{"arch": "resmlp", "model": "image classifier", "dataset": "rendered scenes of toy objects such as cars, trees, mugs and chairs", "train_examples": 97500, "image_size": 48, "crop_scale_min": 1, "horizontal_flip": false, "targets": ["count", "largest object", "its colour", "light from"], "num_classes": [4, 30, 12, 4], "norm": "layernorm", "norm_position": "res_post", "hidden_act": "gelu", "mlp_ratio": 2, "parallel_block": false, "inner_norm": false, "drop_path": 0.1, "patch_size": [4, 4], "conv_stem": false, "layers": 10, "width": 384, "label_smoothing": 0.1, "loss": "cross_entropy", "init": "orthogonal", "optimizer": "soap", "beta2": 0.95, "learning_rate": 0.0026, "beta1": 0.9, "shampoo_beta": 0.95, "eps": 1e-08, "precondition_frequency": 10, "max_precond_dim": 1024, "one_sided": true, "adamw_lr_other_params": 0.001, "max_grad_norm": 3.0, "l1_shrink": 0.01, "max_steps": 16200, "batch_size": 256, "epochs": 42.5, "lr_schedule": "wsd_sqrt", "decay_fraction": 0.4, "final_lr_fraction": 0.01, "warmup_steps": 320, "weight_decay": 0.03, "adamw_weight_decay_other_params": 0.01}
Rows from block 4, named by matrix and row number. Rows with one number belong to one neuron. Each number is 500 + 50 x the weight over the matrix's rms, rounded and kept within 0 to 999. All counts start at 0. Numbers have three digits each.
# fc1: MLP up (model.blocks.4.mlp.fc1.weight, 768x384), inputs 336-383
# fc2: MLP down (model.blocks.4.mlp.fc2.weight, 384x768, transposed), outputs 336-383
fc1.332:453569474457498483511433572557505510639470454547655587495476504501479496508489512460625394497513491542503413500497486503572401465503510500481391
fc1.333:527512448508560501549570507520562550496474559546510516481509488500456512502404478411513504518509498507502615490458494542624445519439591443497501
fc1.334:452499501497463493424498393591492394566399520514414505551502455532549512485507487488453546516500525516514365500460482487502502484501640510528490
fc1.335:491472490522494500368411508512524534489545504498498601481524458508475581505535520500501424500383483769497519571502443500486498510488503636514489
fc1.336:428534508350501515420539463524404511519499520500496498534491509500449501504641499589516418642511538458441350521482484522503442523527505497551460
fc1.337:477530487499535539523462526446405481468419550512513531519522570501403404487545512508513495411466509506583563517510511400396493459511504518501483
fc1.338:432545471475538491450504455553499664431501455515546500473476574428503562538494457499606598448498558506484543495463589502522549492521448495632500
fc1.339:458499513545509538523497485495482563498500440487516465473538512409492512492504529427444482528459571502495455538492501537407332438545541452499458
fc1.340:474513554526519498500502512458495407494515569568470487497519497479491551421500472538500583495594503499547592525500499484520485453500540484515516
fc1.341:480485490504497496538467486507581527500523491505515582505537476484352499535502375488512537542527568751504471512472519571598486454500312504519485
fc1.342:399514550476500449488514595396499532563516500495543506495514504486418519476493522494415488467563530500509498650582501505440493521582412437499538
fc1.343:494506471448580511402497530573476462439409486488443475501464521497518577611459556531485530487466501481500500499505499462476539492433507533577389
fc1.344:498506628507445551571455484509355547502544493496449484500448610553519459423500462544442449508503500433594551503492505507573395470499591490617491
fc1.345:512498557543543563495550503449469474497438510493502474505511506469537520326497461500484517475482458441577510528571478572470512414512476487550551
fc1.346:500474537551492453509370530449486581552527499378565487491500521506502540487461497551500534510532494442519515546441504507480510492492503412494509
fc1.347:504498500570525506584560507490508552634634519493593521411476500500499507487541558662490502510512503511506501491559530560485512495506344498568461
fc1.348:498558500513417495460478492570500458503483502476492504533494484534415223309544618622552502470536510513490514458453471504499553573544567496544498
fc1.349:485501526597621433477607527445554486492447500723629507487529474502535574467502489658497513478497501528498464587521460475568517568501458440556517
fc1.350:505497498488515499555550425575484477616541470454512490493503480423467522504494462488469490485482473391612498423499483464499558493490511474516485
fc1.351:466500504565533477499522472502510505500467496514438366502489500629580582472453503497462513467467475405508493497500497503506454458492507543450489
fc1.352:503491499503514415481437375473531521526503512534493592524497479610499496454472445545588485497535506483502487479418479544469542513484534532559433
fc1.353:446471435494515504435512494510461558437528472501486505567516507500464407587462477489502483502521426437514507515481504545527443524453414574564498
fc1.354:517499504552524500386448476513497494489446480509512406637538501525475385501484531494592511518502491478523505504536497529561539609470358419599486
fc1.355:480557509492510500542466484518515511506484483484509501460610568500462497494493519473555386502472448492504500505462502406503409449498625553501554
fc1.356:472438433480595492501484483514497380507520495591448508381487538523503470507466501545500503490500537661433547459478446454504369478533506499494515
fc1.357:488477498535537495499443570498515497497499523488561537455281475508494467435479511502521496552513650503473582440571504512538404515366466494503576
fc1.358:517500507431495508471543439500473460601492589459569494545531519531571429491506497543464500641504619501505515426489531495426465441450444627499473
fc1.359:520607513458521437510574565450450489448413498411503492574501518506460503467462577575486519450447566500501498498560500499484495492576488494512567
fc1.360:529476313538587439519530578495520500466541577503519521455450583499483499498502569592515474472486514495503426494472556718525441468527521503542470
fc1.361:599530505539603527465494524536519477498505504512520514576427476447408465501516511552476505460510500500400547528497531511511449487466498561491509
fc1.362:555537528508414430548495548628496552500450502504502503492509525520533563509373523501505414492459484492500549516534558541465537487500436502558411
fc1.363:545469482486585556491506486500512499538510536583430531519450519517434449476546456435507494578508451492417490406495510514538502593504502510453528
fc1.364:500627494642555511509448519451488569493514625514606531480497504498498543531490418481499529378621484506520466445541514490489647490501534264403485
fc1.365:445512464477444550512492506454459577561462507489463503446534489581499506513484446496548495491497522502455543499503510518647572559531643560504555
fc1.366:457498558549410538434578505624490473528501507477438448488564477506464495516445497500487516487481505450501506524491448547482471493538483533524482
fc1.367:419503543503484552507395559475470474494523501497515480468476499398457506465478499524520485512415536492508501614527499460493618498418473499510535
fc1.368:478513451499535519552535515486444560502427571449549529429492496505472513455532588437491515509397509480484500518528494590454491448502472505494494
fc1.369:507527510495431498379495456525465500507485437542527510600501598462541502476507524480534479534505496471502633505554503549599522538485633504571394
fc1.370:502497392527543514494569414588520491422407566471476504492536455481525440431499436545463494498491486513512390602459503535564397389503537451497475
fc1.371:439568514511497501497452509448465494435504521407575576488492626455502480459559343478379547482524469430501490508365496499474618505427397518515501
fc1.372:542409517598555512506467609502542480582615485493486510495514465514524524492483461500568500477496461522482471418426578499461543523521450506585541
fc1.373:439504498481500495545388502487491627499515422506567486427500437506507536488542503538537635510501496475488504506487481503505503492498503460514597
fc1.374:501506511527514484498488545555506518527515496521531527528598490502531491441512503494498496483653484523492476480532481528608502551474637499465540
fc1.375:491451528424516425535563495485525499583387489499503453563529494533499616500521509498467522442460615514496469499481491355447428505505505500499639
fc1.376:508536521480448498457517616516609512478478664495393502339500501500410513510543467499527505516573556499539514551501504502490498341482527474416493
fc1.377:500530462499510501499546450486504541535495506503382498557480499473432504501569501502517481487461475492500599502458476506503404557477540501459505
fc1.378:505495524575517358502534497487498558478515450472477438460507441503500487529534501493447542551491504448500512686618489558497479484492472401546530
fc1.379:502503498529463490512500349492504511501519507496512453489511357512545488470451488564497506542495511706545493459485628492394490475591490535411504
fc1.380:483509497515509502533532490512537452540481612427502672504499547503489502527394409428636489445482431362460502538507649500556485478490571452586504
fc1.381:496551556545539501504514494471506474518496500530512500431504502496337469515537560512488499532444474476520431592520478512492405447508515593524499
fc1.382:494421459352550534501475427511504522505522567586514498474516498480433499569501292553463502463290582491473636552541483490557497505459500489462626
fc1.383:514576598548500521760471555484557551529458518495505345622486511567508500507547511464495498560464491438513515512500504423475525534603520516610503
fc1.384:500564496499499507497492500441464525497499448554505497496501500520458505520501476495443526432534497504456501518504596515497557510469506483514497
fc1.385:522493506460502486537500501510426550521536487493448593620500465483539498442521499496519494494506508459526565455503685481500536491532500496562515
fc1.386:546460542505396454511651509504471587466500482573500499409592493442418563548501467480495592461544497456559555505548497496497411574436493448479500
fc2.332:501540429502536511500439657516505500500458561434502454554510486539506507526507486500529513517496508554500353530359536460500521500528517525504538
fc2.333:505500499505503562504433419504533437553513443445509422500503554509501492532547504472548438498508505554531507434479496554411429563489530393453468
fc2.334:338494527536535569513522483554502577548497507583542548462487472471458303556500492513511461403491515490517500534503524613450521522497500484497430
fc2.335:496567432469507516552575497554551493396529524587487501500472609449541435502498470504485484558465669364488500401568450477485454519602497573468442
fc2.336:496501509556494441513490500546500546444486512497545498554507476535493500623464472497510552521513550505505536606398485420502457494556438480493487
fc2.337:480503496484469516464570492508522604592506499499494514495482500537522500500340497479502538534506416468502500502504528503499497508496499496558502
fc2.338:503509501512514498470431536554523404484473482517511503510458643500513561500534409449414509504543419456516471478510503508474498480504477493491545
fc2.339:607415480486502500424526484500534522504471488499496568501541457498518501497481492590505495501499509544469581494558470527520558506498510434527513
fc2.340:447478535495501498462504531528500498496506374502394505357618641497490504512344484501485477401501416500566491494497447531373437530356509435497566
fc2.341:525467506497496513651512489466493534604573502504506487434437511489504627504501443545489571441349423487559359462502524522469479409455495452579532
fc2.342:604521503475521517499481533504494564470400411468417484497500505498566528512481350530499401513514574560495501522491492548488425392535480476493535
fc2.343:636534492500579479533512512492527497486519505538492460580497339502468439509513560503460481424454496493455498503498563515514383455484451499499402
fc2.344:494483472502452506598435413501457504491488463503496524510481476613513431501494517447496608460321535428484529504502607444522492493402340500489504
fc2.345:525506519535499396587529463503515497493510476536497522498486507489520501502503510505521481529546500500531456502502496482506301490515517498486522
fc2.346:453572499619528528567488542460508501526482471461532501467531480631459516484495493504468516499511501425525500480525526517452502506503530587503564
fc2.347:513500461500485504501508435509516547597480558494444458496510506496494477506508471578450493526496469387533454433624493499499492460504494536567638
fc2.348:503569520384479421477493525574478440504508466518526516363496500464515495471366388496594492502518437498505625551501496480495413503395505546569500
fc2.349:479500651440499459492488501627499477512515464500503448509525499504530504490572504497499532474517497502495526551488507464503313467512500504510450
fc2.350:479570461557497498512549424493551518508463492542490488516498428609526496488468567500495499483510509488500505512487454502505500509736544515482501
fc2.351:485374526385498513523422492496503507501503446457464543562539499637504554497593492440512466516500537521474543481539464492499501495509490553615489
fc2.352:511521533457519502586515502503556505500499518483531458517580589412498483478484505459490501515493581396512577464485475355493497503549499503475526
fc2.353:565498581539523502506456552475473491500501524505553527553502475528523512611506503496491508501511487473437402476455494473577503474481486407501475
fc2.354:500457511527494488502389505500512478492500533588438553397495444542525631500502416553512480497494500420448596497515510538465529587463538477566450
fc2.355:443459611489514309473559551591504493500423494520508518414494552491523481504502507500500546516500498513496500546522480522647534496484500411517501
fc2.356:533503455503559494375504485435501443504499502542525521501435508511499424543499499570481511525457504389475456501501507486499502597521557583499353
fc2.357:491497360520550504491486333487566498482488434492512492500521473489500505519563538381441491498495513569458680456502446553436561499503507498499499
fc2.358:549504493522509477515524435550531500628448494448537483542496451563479509490452568499523518548498569508489563508500535458487585512523460488517370
fc2.359:570511500353543483349500469506443525325498498497569575492508386431531504571574479598497514486488655476497449456498484502478500599516492500449449
fc2.360:455557528530498476503492509625551532475551514593520425500501431520500493584556624498509494521504558508492504493504466482521522509501466516510498
fc2.361:453569506448473509501492540492498501407489521505487600463496546541450513492470422501498490509439355580350454509496502537544501491506493494548503
fc2.362:503507504416511547501527503453479515483505568500320520512468537500529373499474484508519506493496512480511517566621498463557489514539549489476507
fc2.363:512493502447483542519446525590476499454463516529536559499401538478550517501493500491523499503511635506503519561499489511505502468488514450573505
fc2.364:498514519507614501504504502549505499420423442493396451495556507449590460507498460503415503506457499480477506501499268397515486490500449491406495
fc2.365:504494556447499498499538494620477499509534484512505471571483511522544353479525497504462502538433392545500526456469425497549495500457501504490487
fc2.366:503499498429339663572531669453457481475513503485453385565560500498504477502456489510462626656541571478466490508507514519445482502511498498594543
fc2.367:538478517478537501667592475480476510513500503519479494506447509538523396603451411577487498479438497510501486572497529722502633491503473462565567
fc2.368:564500471574526507526492493439494498410445503435569495414434525504455500487485489524463503495502500461528494499495496495485492533490478435500479
fc2.369:506543463478567696614569496504539567473509397342492508548519504535595504530530482505529483471503527488542521481559482515479507620512516505373407
fc2.370:719458516485505578471490458499360505501496599545583539487500495652497497482514490520499373419507437519454503546428506485505529540497534492499537
fc2.371:481496429514519498537493501557497470469487550489486533516469509483611374499503498465463458480390482514473444483523505431505526467493523440492506
fc2.372:536442519477521524493436486506502497482515497462488511497504521466508499471520495497460503514421595456465569518523489460584449498502490499496442
fc2.373:586376606447587480492498539505500334476502496495585570545439489425385498470506501458367443471489471499494499528500459549501484433493425500516401
fc2.374:405519483428506452243511503504475394516382396388510516496482473536455540593498462510392569532529500599530484510324489499484468494503506486475499
fc2.375:557499518474488398493468501496475499498520408478508501469491505503473470570541495463573531516471384497492507505489500526501501507516495466503464
fc2.376:468499548520481539505499504515370523480502606492464531630509553504535428559527494485482584474496564506519471501509503521504502412466521346567512
fc2.377:448416521502551573381485516437469501477514470544444500497496506504498488512494568501503497525499488508472489486504547553460464488501487440522488
fc2.378:452540478526453496512479533510466467506455631440502514487497541470485522483499482478525491501511501403496501517377518488482492511504502511500486
fc2.379:429495526486501440496638454540546482488466515500444523662468483490500492526542619473531498493490444519524548487451499494518587495479521435485469
fc2.380:461538471501478491545548501498518525538472574312501605524483421547515621557498514472544519477528496583502500567500501487498505500501507675509500
fc2.381:375552529499493378488527509520498509567445497500518488487495491527489518503517495497472581503465479599553599502518603398527507397471491511461510
fc2.382:489460544504610450520503503464554482516522495415484512444543558487490501510531505499634510484535520576500522504501481529421483427551503390464424
fc2.383:616455501495529526618539487503603517503502518391479500507454504498501499377499493500400499500406481505486498515501436490519466494501453441478499
fc2.384:501502581500574492503498452510445456497475658494495470504499432485568502499504496566501494558509503489452483529500498495500408450570501481498499
fc2.385:514497518619575495507448518518559415539485500403602499403535499459560411496597495460508488579492490486430435526509386502489495456497534497499502
fc2.386:499496577494498526554485496511500509459407497501468422483497597408514507470501413451498434532515507499585499588520543491471497498445501493511502